config.yaml
dataset: "streak pictures of flow and ridge fields"
image_size: 48
encoder_inner_norm: false
decoder_width: 192
muon_scale: "original"
adamw_lr_other_params: 0.00091
lr_schedule: "cosine"
Rows from block 6 of the encoder of a small masked image model, named by matrix and row number. Rows with one number belong to one neuron. Each number is 200 + 40 x the weight over its row's rms, rounded and kept within 0 to 999. All counts start at 0.
Before each neuron's rows are labels from the 100 images, of 14848, where the neuron reaches its highest value: "top examples" is what is common among them. Only what is clearly more common there than usual is listed. The data: streak pictures of flow and ridge fields.
# fc1: MLP up (encoder.blocks.6.mlp.fc1.weight, 1536x384), inputs 144-191
# fc2: MLP down (encoder.blocks.6.mlp.fc2.weight, 384x1536, transposed), outputs 144-191

top examples: spiral
fc1.325,166,238,189,195,173,219,205,333,162,222,178,190,228,191,315,166,162,155,170,159,202,185,211,255,153,203,203,239,199,155,140,182,152,211,184,148,214,260,166,227,242,189,268,210,211,228,220,227
fc2.325,179,141,174,135,209,110,231,156,216,91,214,260,137,261,218,188,198,185,233,147,128,189,126,123,222,156,185,189,236,279,227,197,188,205,257,271,263,135,228,143,177,196,156,201,136,155,247,226

top examples: waves; high contrast
fc1.225,117,210,211,215,229,218,276,232,131,192,115,231,142,211,197,194,223,196,206,288,165,172,209,203,250,206,186,211,154,188,239,228,230,282,186,157,247,198,280,205,157,240,216,154,185,226,135,179
fc2.225,242,217,218,154,131,185,239,234,194,238,287,175,175,184,194,214,223,214,192,175,222,268,123,141,119,120,237,150,230,226,194,269,161,194,224,200,150,182,224,262,235,240,222,212,218,173,192,246

top examples: fine streaks; high contrast; pair of whorls
fc1.767,136,194,240,211,233,198,187,209,136,200,162,229,137,203,210,173,211,163,153,236,182,211,178,206,215,232,215,239,302,211,216,216,184,219,190,156,196,202,210,214,171,261,183,112,205,212,221,194
fc2.767,256,265,181,246,174,152,180,111,162,230,246,141,204,269,178,160,201,260,187,252,245,132,200,183,209,211,111,182,190,176,183,142,223,231,163,167,229,171,194,174,150,195,196,205,223,232,214,271

top examples: fine streaks; high contrast
fc1.431,223,244,164,209,146,221,185,189,182,247,241,139,229,132,233,222,199,235,189,160,213,163,209,212,181,238,196,158,137,185,195,222,236,223,180,217,144,257,159,202,158,211,178,179,191,178,130,210
fc2.431,209,213,291,201,239,207,179,196,134,203,168,210,151,175,175,218,179,148,221,194,230,104,219,204,222,215,271,178,156,255,237,203,210,212,143,227,314,201,236,144,268,249,191,241,222,187,246,136

top examples: fine streaks; pair of whorls; whorl
fc1.364,184,209,150,127,178,252,202,296,148,205,183,178,269,183,220,199,226,244,183,212,207,214,226,211,155,177,237,202,188,188,191,211,221,227,188,226,235,175,225,240,241,178,219,194,225,143,219,239
fc2.364,172,152,162,244,173,217,245,211,165,143,246,188,217,177,223,145,162,216,199,211,296,294,223,278,248,181,219,182,204,252,158,184,169,146,154,198,199,203,143,236,152,211,216,222,209,207,155,223

top examples: source; high contrast
fc1.737,205,195,231,157,141,188,226,135,199,193,197,126,222,175,240,167,232,226,285,149,124,189,210,198,249,191,151,125,152,136,149,175,214,223,286,222,156,188,215,171,209,252,160,132,221,266,159,233
fc2.737,250,200,140,195,298,242,221,278,207,194,197,159,174,202,151,229,213,111,204,187,297,228,211,154,153,243,206,281,257,228,197,185,155,231,144,157,262,171,186,229,238,160,221,199,203,182,218,230

top examples: high contrast; waves
fc1.703,242,226,149,207,185,242,272,238,160,225,176,214,155,269,234,184,154,264,210,178,198,135,197,210,194,165,210,196,196,259,106,168,197,208,129,215,218,176,285,224,242,237,172,166,160,201,235,214
fc2.703,188,162,217,136,155,212,185,218,202,202,219,212,196,176,191,218,203,156,144,208,202,247,132,249,290,232,182,211,144,191,242,175,178,175,270,230,215,182,156,216,288,174,168,122,231,197,179,225

top examples: pair of whorls
fc1.474,259,229,219,173,203,194,190,219,203,185,254,248,182,197,214,177,92,150,190,200,142,150,199,193,119,158,250,219,201,162,234,260,252,213,254,240,146,214,224,180,213,238,262,200,135,203,239,202
fc2.474,113,196,232,259,149,132,220,247,251,190,156,202,190,164,171,231,246,141,222,162,168,157,146,223,170,294,244,138,241,241,186,183,192,202,180,196,182,146,266,175,194,199,197,232,247,249,98,196

top examples: waves; high contrast
fc1.437,178,163,138,189,226,202,206,200,106,152,203,192,221,248,167,220,250,233,175,182,242,234,177,188,191,237,211,229,203,188,150,209,191,162,205,223,238,325,202,280,77,214,147,260,140,135,232,187
fc2.437,213,146,231,233,255,268,242,171,211,189,253,213,127,171,264,270,194,223,226,155,262,133,153,236,146,238,229,240,216,179,236,192,231,154,268,182,208,132,128,244,228,191,288,151,223,153,158,250

top examples: source; high contrast
fc1.591,256,209,236,181,196,149,222,214,186,127,181,188,249,195,255,203,147,239,244,218,176,166,196,249,224,119,212,222,273,225,224,184,171,175,172,186,155,172,164,183,180,232,181,154,143,197,167,138
fc2.591,141,175,186,151,201,254,172,198,185,219,208,178,267,247,196,202,168,291,189,186,198,175,234,200,192,205,162,175,122,275,185,168,243,239,179,91,144,219,217,226,225,225,177,223,203,217,244,166

top examples: waves
fc1.159,230,172,190,251,283,163,181,216,171,181,153,151,170,161,204,170,208,181,224,147,144,236,209,250,143,231,220,208,216,190,161,200,195,204,226,211,154,133,188,267,215,193,187,185,162,154,160,246
fc2.159,176,259,205,179,129,196,165,227,215,190,173,254,226,258,249,272,207,173,182,190,189,216,177,192,257,223,200,155,238,233,214,118,250,172,231,240,288,262,224,173,222,201,198,195,227,268,199,126

top examples: spiral
fc1.137,173,221,160,143,263,225,262,94,214,150,249,250,186,192,162,157,294,169,179,172,219,140,221,179,178,227,184,213,230,235,218,238,130,275,271,204,223,196,132,239,236,153,169,192,202,210,136,286
fc2.137,188,183,195,258,175,206,202,256,113,207,167,198,195,211,199,255,176,204,247,273,183,226,224,345,189,169,148,143,195,259,202,92,273,155,191,196,222,231,208,181,214,189,223,196,228,196,240,105

top examples: high contrast; saddle; waves; field: pair of whorls
fc1.71,226,309,187,176,149,267,211,253,222,135,204,239,211,240,189,227,224,163,226,140,238,161,228,245,179,217,243,193,201,192,125,209,214,244,185,186,176,142,219,233,217,255,273,187,142,128,260,238
fc2.71,254,185,211,240,181,159,202,164,199,185,217,161,200,120,179,202,195,235,177,148,214,219,158,201,191,118,134,189,190,115,210,184,161,207,215,234,237,210,234,246,134,174,190,182,250,178,229,208

top examples: saddle
fc1.447,164,195,217,238,181,214,151,196,187,141,215,289,203,212,265,188,256,174,175,169,184,168,144,173,182,234,162,216,157,187,242,133,150,140,212,189,196,244,240,166,236,184,195,220,246,152,255,187
fc2.447,194,155,236,193,178,189,130,187,243,227,244,313,184,188,117,186,206,217,215,183,209,123,175,227,208,222,203,270,197,182,172,236,202,222,191,181,207,257,261,194,232,111,215,255,156,228,140,231

top examples: waves
fc1.28,199,202,277,154,197,233,196,207,188,156,157,147,119,205,212,177,251,173,120,90,221,257,166,250,224,226,228,284,251,206,209,167,230,187,193,214,194,184,150,251,209,148,208,207,225,290,223,112
fc2.28,199,161,200,266,207,153,165,206,64,240,198,210,198,197,145,235,233,229,265,253,302,179,202,228,184,209,204,209,114,230,173,214,220,195,225,214,288,186,244,210,222,151,184,243,243,204,143,227

top examples: waves
fc1.721,198,153,265,174,243,130,151,210,227,251,172,229,193,178,232,266,192,237,243,217,132,247,180,288,155,241,118,208,211,168,210,210,185,168,202,252,149,251,226,211,206,249,180,301,248,147,239,147
fc2.721,139,242,164,215,174,200,163,185,250,148,142,173,154,190,205,222,191,201,244,239,173,210,110,197,274,134,179,252,240,249,176,159,246,191,199,125,228,201,225,255,224,223,209,165,234,219,219,196

top examples: fine streaks; high contrast
fc1.747,197,145,234,220,192,181,241,199,228,276,190,240,240,269,191,254,159,196,155,164,203,144,181,229,209,134,181,152,270,198,184,227,197,244,242,166,203,223,189,218,226,242,271,110,156,280,154,174
fc2.747,186,185,178,147,209,269,153,163,195,167,140,143,142,192,178,100,203,242,235,217,153,236,193,81,210,201,172,239,155,171,165,250,257,116,226,209,304,184,170,222,192,165,200,269,265,182,254,208

top examples: source
fc1.507,230,192,268,200,186,218,175,140,225,168,240,192,241,237,248,241,185,245,175,155,296,286,233,198,163,188,232,145,209,199,236,150,170,191,214,209,179,222,278,194,135,192,194,209,185,244,281,175
fc2.507,194,198,136,170,156,256,180,214,173,226,182,195,140,150,204,135,146,191,224,219,167,147,193,275,242,204,186,203,185,179,168,184,153,170,223,208,314,151,149,213,190,182,183,122,226,139,187,221

top examples: pair of whorls; waves
fc1.561,181,267,236,230,218,234,208,242,171,179,250,225,189,223,276,246,171,263,203,201,166,224,144,215,161,195,194,216,142,195,224,192,184,170,211,199,211,166,276,189,206,246,286,158,219,192,88,231
fc2.561,198,254,162,154,227,188,251,147,230,272,179,117,191,222,134,141,218,206,143,248,221,185,196,206,146,227,233,201,278,207,160,202,169,257,264,217,204,222,159,238,161,187,165,171,229,193,266,165

top examples: high contrast; fine streaks; pair of whorls
fc1.79,210,145,250,214,195,145,248,190,215,261,213,201,147,228,176,197,251,242,203,258,171,160,233,250,202,241,184,144,261,250,156,203,248,247,271,216,250,184,267,235,209,144,247,246,272,176,197,175
fc2.79,218,289,213,173,226,189,198,231,163,198,186,201,262,169,142,204,118,205,182,178,187,181,115,156,257,159,176,156,215,186,269,136,231,158,108,210,205,156,192,180,195,186,190,166,233,234,174,192

top examples: whorl
fc1.517,171,161,193,164,237,171,143,206,294,158,128,221,216,147,187,202,240,219,251,217,188,199,215,208,202,208,241,218,231,215,258,166,228,195,155,211,198,154,224,155,176,222,210,203,174,180,236,234
fc2.517,182,149,154,174,173,231,179,249,234,150,244,219,212,255,184,227,179,180,213,237,200,254,208,193,141,186,175,181,162,147,268,236,183,183,164,169,205,190,223,197,228,202,218,182,205,194,260,235

top examples: source
fc1.314,198,268,193,197,207,167,188,207,140,174,245,250,177,185,219,133,199,236,275,225,169,249,185,240,144,229,186,235,135,218,130,185,177,154,145,244,214,238,186,140,176,183,210,180,226,222,229,196
fc2.314,273,138,199,195,161,194,157,219,142,142,212,143,226,217,220,208,214,139,162,224,230,237,221,180,141,201,166,135,200,234,172,217,241,241,246,144,175,206,186,225,193,244,192,210,214,176,238,200

top examples: fine streaks; high contrast; pair of whorls
fc1.132,161,239,119,236,199,238,185,226,258,243,107,152,251,299,237,173,185,211,187,171,77,156,158,264,208,202,107,183,231,121,235,132,184,206,129,222,112,182,219,163,201,245,209,221,170,157,177,149
fc2.132,173,206,254,269,177,184,172,203,185,231,219,187,210,164,104,276,185,201,170,139,202,194,163,235,242,202,225,183,222,209,163,208,239,151,228,225,246,172,220,213,243,124,157,184,185,273,190,250

top examples: waves
fc1.219,156,145,268,227,161,190,163,135,273,152,197,269,232,209,192,146,163,203,232,157,213,181,240,193,234,140,193,122,209,176,241,254,186,195,201,169,229,212,213,126,204,264,214,200,172,139,219,170
fc2.219,191,252,118,179,285,155,194,202,161,218,217,213,168,239,192,280,230,128,183,182,215,195,155,135,149,219,194,284,239,172,175,177,168,249,236,160,123,221,212,252,247,234,196,232,167,125,226,206

top examples: fine streaks; high contrast; source
fc1.41,178,180,160,142,231,221,219,210,152,227,200,148,170,210,181,135,271,214,154,175,165,227,175,211,238,183,216,215,240,245,223,218,261,277,320,194,204,263,220,192,176,144,248,185,173,202,225,262
fc2.41,234,213,163,238,212,145,125,157,291,207,212,131,114,223,138,262,204,174,130,191,165,170,223,197,229,201,238,240,191,224,175,126,159,109,159,165,154,119,217,198,187,243,215,222,183,198,191,223

top examples: spiral
fc1.724,223,224,285,193,154,228,153,217,136,233,211,279,213,183,254,136,219,136,226,166,180,197,170,235,212,225,207,257,217,178,172,154,104,242,152,217,230,176,186,201,201,221,177,264,205,155,215,178
fc2.724,239,201,250,237,240,136,264,215,239,188,138,88,224,284,220,205,132,158,241,144,225,175,237,160,202,185,269,252,185,199,232,242,262,215,195,84,154,263,143,238,213,213,269,153,140,244,192,241

top examples: whorl; pair of whorls
fc1.535,146,174,210,201,169,200,192,203,177,224,235,178,215,268,181,166,210,253,264,182,182,206,188,235,205,154,235,200,172,200,217,211,147,198,252,162,172,217,221,193,140,236,170,228,121,237,165,272
fc2.535,204,197,244,269,207,117,169,180,208,113,132,132,204,200,225,209,232,163,174,299,275,215,220,156,250,141,183,214,162,197,273,202,261,240,165,159,191,218,234,142,206,174,266,152,189,217,258,167

top examples: fine streaks; high contrast
fc1.543,189,171,176,263,179,173,257,183,187,197,208,237,172,235,250,248,162,206,146,253,237,190,155,176,203,214,171,260,237,215,207,219,134,260,194,139,169,165,265,281,210,180,160,186,211,152,208,220
fc2.543,189,181,213,111,218,184,179,242,186,184,145,148,189,163,202,222,219,214,225,237,141,238,134,211,217,237,205,152,172,256,161,223,264,185,170,268,219,147,173,129,153,160,221,186,148,245,264,124

top examples: saddle; high contrast
fc1.358,232,179,213,186,258,191,170,156,209,142,124,222,195,175,226,245,217,156,204,271,234,76,193,274,221,210,227,236,204,136,220,226,176,116,175,207,194,168,218,210,258,102,278,201,205,186,209,255
fc2.358,179,217,114,184,226,171,241,263,260,165,196,117,231,235,206,195,247,198,276,106,198,267,167,197,120,172,225,169,225,235,173,172,237,218,201,178,189,235,199,217,210,214,164,216,217,176,125,205

top examples: whorl
fc1.387,276,143,190,187,197,214,245,161,153,229,214,149,189,249,123,137,253,213,149,228,190,194,165,140,163,250,180,254,209,243,157,138,233,122,179,196,223,146,240,154,206,208,186,154,169,245,161,114
fc2.387,202,171,167,157,185,222,213,213,199,210,228,224,194,222,206,228,152,174,210,124,192,214,253,195,217,117,181,167,170,162,202,187,144,211,223,212,202,227,152,198,176,123,252,202,169,150,230,169

top examples: fine streaks; high contrast; waves
fc1.248,191,204,167,205,200,188,237,164,295,219,163,211,121,245,106,201,149,206,236,136,166,146,161,177,166,189,191,178,172,148,249,260,135,239,225,239,209,210,166,189,227,255,198,191,242,211,213,177
fc2.248,186,208,239,206,153,229,237,160,238,182,218,273,197,181,204,285,262,204,228,165,168,159,168,138,160,240,231,162,193,269,288,203,191,160,203,251,265,254,179,221,190,139,155,253,128,256,192,225

top examples: saddle
fc1.451,198,198,133,228,111,150,185,187,221,167,220,225,181,231,255,190,144,194,135,147,201,194,185,222,176,179,178,155,228,192,223,165,262,211,240,167,235,199,197,230,206,194,172,197,266,210,229,251
fc2.451,212,181,241,239,110,209,215,172,256,151,243,274,181,144,201,276,207,228,214,171,212,243,227,253,217,149,170,212,147,164,132,221,172,170,163,191,171,190,209,173,253,279,179,207,236,229,216,243

top examples: high contrast; turbulent
fc1.245,197,192,251,97,178,215,181,259,229,225,194,226,175,174,191,242,233,200,172,273,176,186,191,147,261,228,198,194,208,240,241,219,238,160,93,202,181,173,215,217,197,249,203,155,196,189,226,221
fc2.245,240,225,163,256,132,171,234,151,145,156,195,237,237,195,182,143,198,190,232,162,204,134,206,216,168,168,239,242,188,141,198,101,246,218,244,179,190,247,190,180,162,229,198,249,188,202,191,255

top examples: spiral
fc1.667,158,219,203,176,285,271,209,215,178,163,271,221,172,188,146,147,232,179,182,200,227,205,117,239,168,215,168,170,189,243,193,262,177,244,162,219,165,260,138,219,193,161,227,107,216,212,192,149
fc2.667,183,223,192,227,135,212,284,169,163,222,200,262,238,184,270,192,213,202,200,235,193,200,234,213,127,243,155,253,210,194,180,161,231,202,176,269,178,164,228,194,269,194,205,174,123,220,210,230

top examples: source
fc1.302,229,215,184,186,202,125,209,126,173,174,246,175,188,205,191,136,159,171,194,127,192,213,211,186,185,186,162,169,182,221,192,205,177,191,260,250,132,234,294,220,187,159,183,199,203,140,212,198
fc2.302,212,220,217,196,169,215,218,226,266,234,197,215,187,231,236,210,96,248,201,170,248,230,207,152,168,209,275,148,254,176,167,140,194,204,125,229,204,235,237,155,284,183,247,157,132,154,203,216

top examples: spiral; high contrast
fc1.469,241,103,157,171,208,186,176,184,208,179,135,262,181,183,170,162,179,205,180,198,186,225,198,120,200,196,150,178,142,227,296,224,244,152,233,157,112,205,210,139,165,161,223,271,127,167,198,166
fc2.469,224,278,235,250,232,205,198,232,160,181,202,236,196,273,269,247,208,229,156,202,230,176,219,226,192,179,235,237,192,208,178,186,150,268,218,246,309,220,202,286,231,234,196,197,309,200,213,212

top examples: high contrast; pair of whorls; spiral
fc1.244,221,233,240,215,190,216,209,232,103,137,193,90,232,201,186,144,198,233,198,238,176,237,200,229,227,215,167,139,189,167,233,204,240,211,180,217,192,303,252,211,242,193,189,208,242,220,169,169
fc2.244,112,198,180,161,244,180,227,155,210,152,234,184,213,265,209,241,243,135,233,183,197,183,163,182,194,242,201,278,206,210,193,203,131,221,210,183,148,174,199,196,151,232,190,203,159,198,187,224

top examples: fine streaks; high contrast
fc1.487,211,211,202,227,174,155,279,190,192,182,251,171,185,196,211,195,184,191,224,124,248,222,207,170,221,239,273,143,199,209,228,153,184,223,165,252,170,241,180,225,229,145,220,275,183,130,228,189
fc2.487,143,276,170,157,173,197,141,264,290,209,177,230,166,116,242,186,197,117,181,197,209,291,214,165,153,153,186,245,231,253,230,282,185,192,143,152,151,173,215,151,195,153,229,265,181,210,264,157

top examples: saddle; high contrast
fc1.426,211,169,195,180,125,202,188,218,261,244,258,289,246,229,166,265,254,238,175,262,211,197,317,135,238,176,158,231,221,225,202,188,216,204,181,217,196,217,145,197,229,170,244,135,197,220,202,120
fc2.426,258,149,237,207,131,152,250,125,177,231,176,165,213,110,152,168,260,191,207,201,172,191,152,188,177,161,286,191,222,201,227,189,225,167,150,234,170,163,188,256,173,194,237,200,260,120,226,236

top examples: source
fc1.440,156,231,242,265,225,150,161,159,227,155,115,192,237,157,253,150,174,135,179,176,208,183,159,259,171,213,274,174,219,210,179,186,136,191,236,194,204,259,182,172,210,262,144,231,144,164,157,138
fc2.440,249,232,202,197,191,219,174,167,112,198,211,163,258,205,212,196,271,170,221,214,193,175,193,182,124,273,168,184,188,117,188,202,163,246,186,212,254,230,197,222,185,227,186,133,194,255,177,197

top examples: saddle; pair of whorls
fc1.294,225,184,145,221,161,165,205,244,184,184,172,201,258,206,127,172,226,161,216,224,183,238,157,230,247,233,143,219,167,198,228,205,233,168,210,179,207,210,215,250,276,183,189,256,137,180,274,137
fc2.294,204,196,228,142,212,152,136,172,180,157,224,150,231,128,219,73,230,316,222,203,208,266,248,187,195,236,208,209,294,193,201,248,228,250,135,105,274,203,201,190,177,240,218,181,185,240,187,178

top examples: waves; high contrast
fc1.691,217,194,184,226,146,173,166,121,140,198,131,156,177,150,257,192,134,221,191,233,173,134,227,191,199,261,205,163,163,250,180,178,194,182,171,154,175,175,217,144,168,184,204,195,213,259,266,135
fc2.691,168,212,133,167,245,172,178,214,175,204,225,240,180,223,211,241,234,253,149,205,239,190,188,230,124,217,217,267,235,171,183,241,267,273,227,180,197,278,223,293,184,277,124,174,212,219,147,190

top examples: saddle
fc1.406,195,169,263,239,226,133,142,200,284,203,190,224,219,174,211,222,298,179,188,201,158,237,143,91,202,221,210,171,256,192,195,173,177,171,188,236,126,232,240,231,171,112,131,171,303,180,244,222
fc2.406,185,176,211,202,161,196,186,159,215,216,215,261,210,213,211,139,128,213,184,224,153,233,168,226,190,213,242,235,236,203,199,254,128,164,113,247,174,248,196,207,138,219,185,178,159,186,241,184

top examples: high contrast; pair of whorls
fc1.594,250,210,156,201,301,203,165,345,179,266,222,216,165,231,164,217,255,60,147,171,150,193,165,256,208,268,235,206,208,283,191,226,232,146,112,235,213,165,160,121,211,213,225,224,218,77,267,229
fc2.594,221,254,268,239,213,183,225,186,216,295,212,209,185,184,206,179,134,222,237,224,223,192,195,213,246,173,177,152,158,179,213,203,274,233,266,177,176,220,187,281,209,223,194,223,178,239,183,149

top examples: fine streaks; high contrast; waves
fc1.58,171,172,226,201,178,200,217,248,220,205,193,183,229,197,166,220,151,195,157,184,315,219,196,192,227,173,229,210,173,235,144,156,124,168,186,200,263,144,256,183,173,221,189,112,204,230,181,114
fc2.58,235,261,230,174,249,241,154,125,155,203,184,234,208,195,269,175,276,240,220,187,149,146,195,147,182,250,190,307,194,220,202,196,238,181,178,204,211,158,164,142,216,285,143,164,216,186,224,248

top examples: spiral; high contrast
fc1.341,145,161,163,147,132,192,166,233,241,188,200,185,173,165,190,168,197,192,238,190,204,211,163,181,153,199,193,203,163,206,240,157,200,185,143,99,282,192,305,120,181,186,214,196,189,220,195,197
fc2.341,185,147,206,190,183,218,159,168,211,182,188,238,167,249,237,213,220,154,144,196,183,176,171,238,201,243,255,196,266,192,267,196,204,168,185,187,149,231,197,120,187,184,213,227,242,223,252,230

top examples: delta
fc1.682,191,143,227,229,155,173,149,221,239,194,232,177,102,212,188,231,212,191,158,169,279,211,169,187,158,201,229,169,159,160,240,222,189,188,240,153,158,215,185,185,240,213,185,223,217,219,209,128
fc2.682,189,199,184,212,155,255,174,133,227,192,151,228,202,194,139,212,200,157,181,246,269,178,120,210,218,276,260,215,149,156,220,196,207,207,255,191,226,137,212,198,136,155,211,178,198,275,171,257

top examples: source
fc1.174,203,234,255,240,235,120,113,181,228,188,166,165,179,199,171,193,269,219,217,174,102,205,255,129,224,252,270,244,257,221,238,250,219,177,228,229,214,207,144,201,174,240,159,280,233,214,193,188
fc2.174,234,197,123,125,141,278,252,223,195,277,239,206,213,273,206,207,153,235,220,120,234,241,223,279,172,224,69,141,177,216,197,204,162,191,230,181,222,196,235,207,228,260,216,176,193,173,198,229

top examples: fine streaks; high contrast; waves; pair of whorls
fc1.277,189,175,171,212,182,195,152,272,156,200,93,181,156,178,224,213,195,163,227,235,194,267,266,163,179,243,205,170,177,200,161,213,160,231,205,285,194,174,259,187,222,189,196,180,235,153,307,125
fc2.277,195,146,288,157,156,169,261,230,165,177,188,194,209,195,165,209,195,250,182,212,211,232,80,253,186,160,160,159,186,233,202,213,141,199,205,131,215,238,242,183,214,211,207,170,217,212,229,173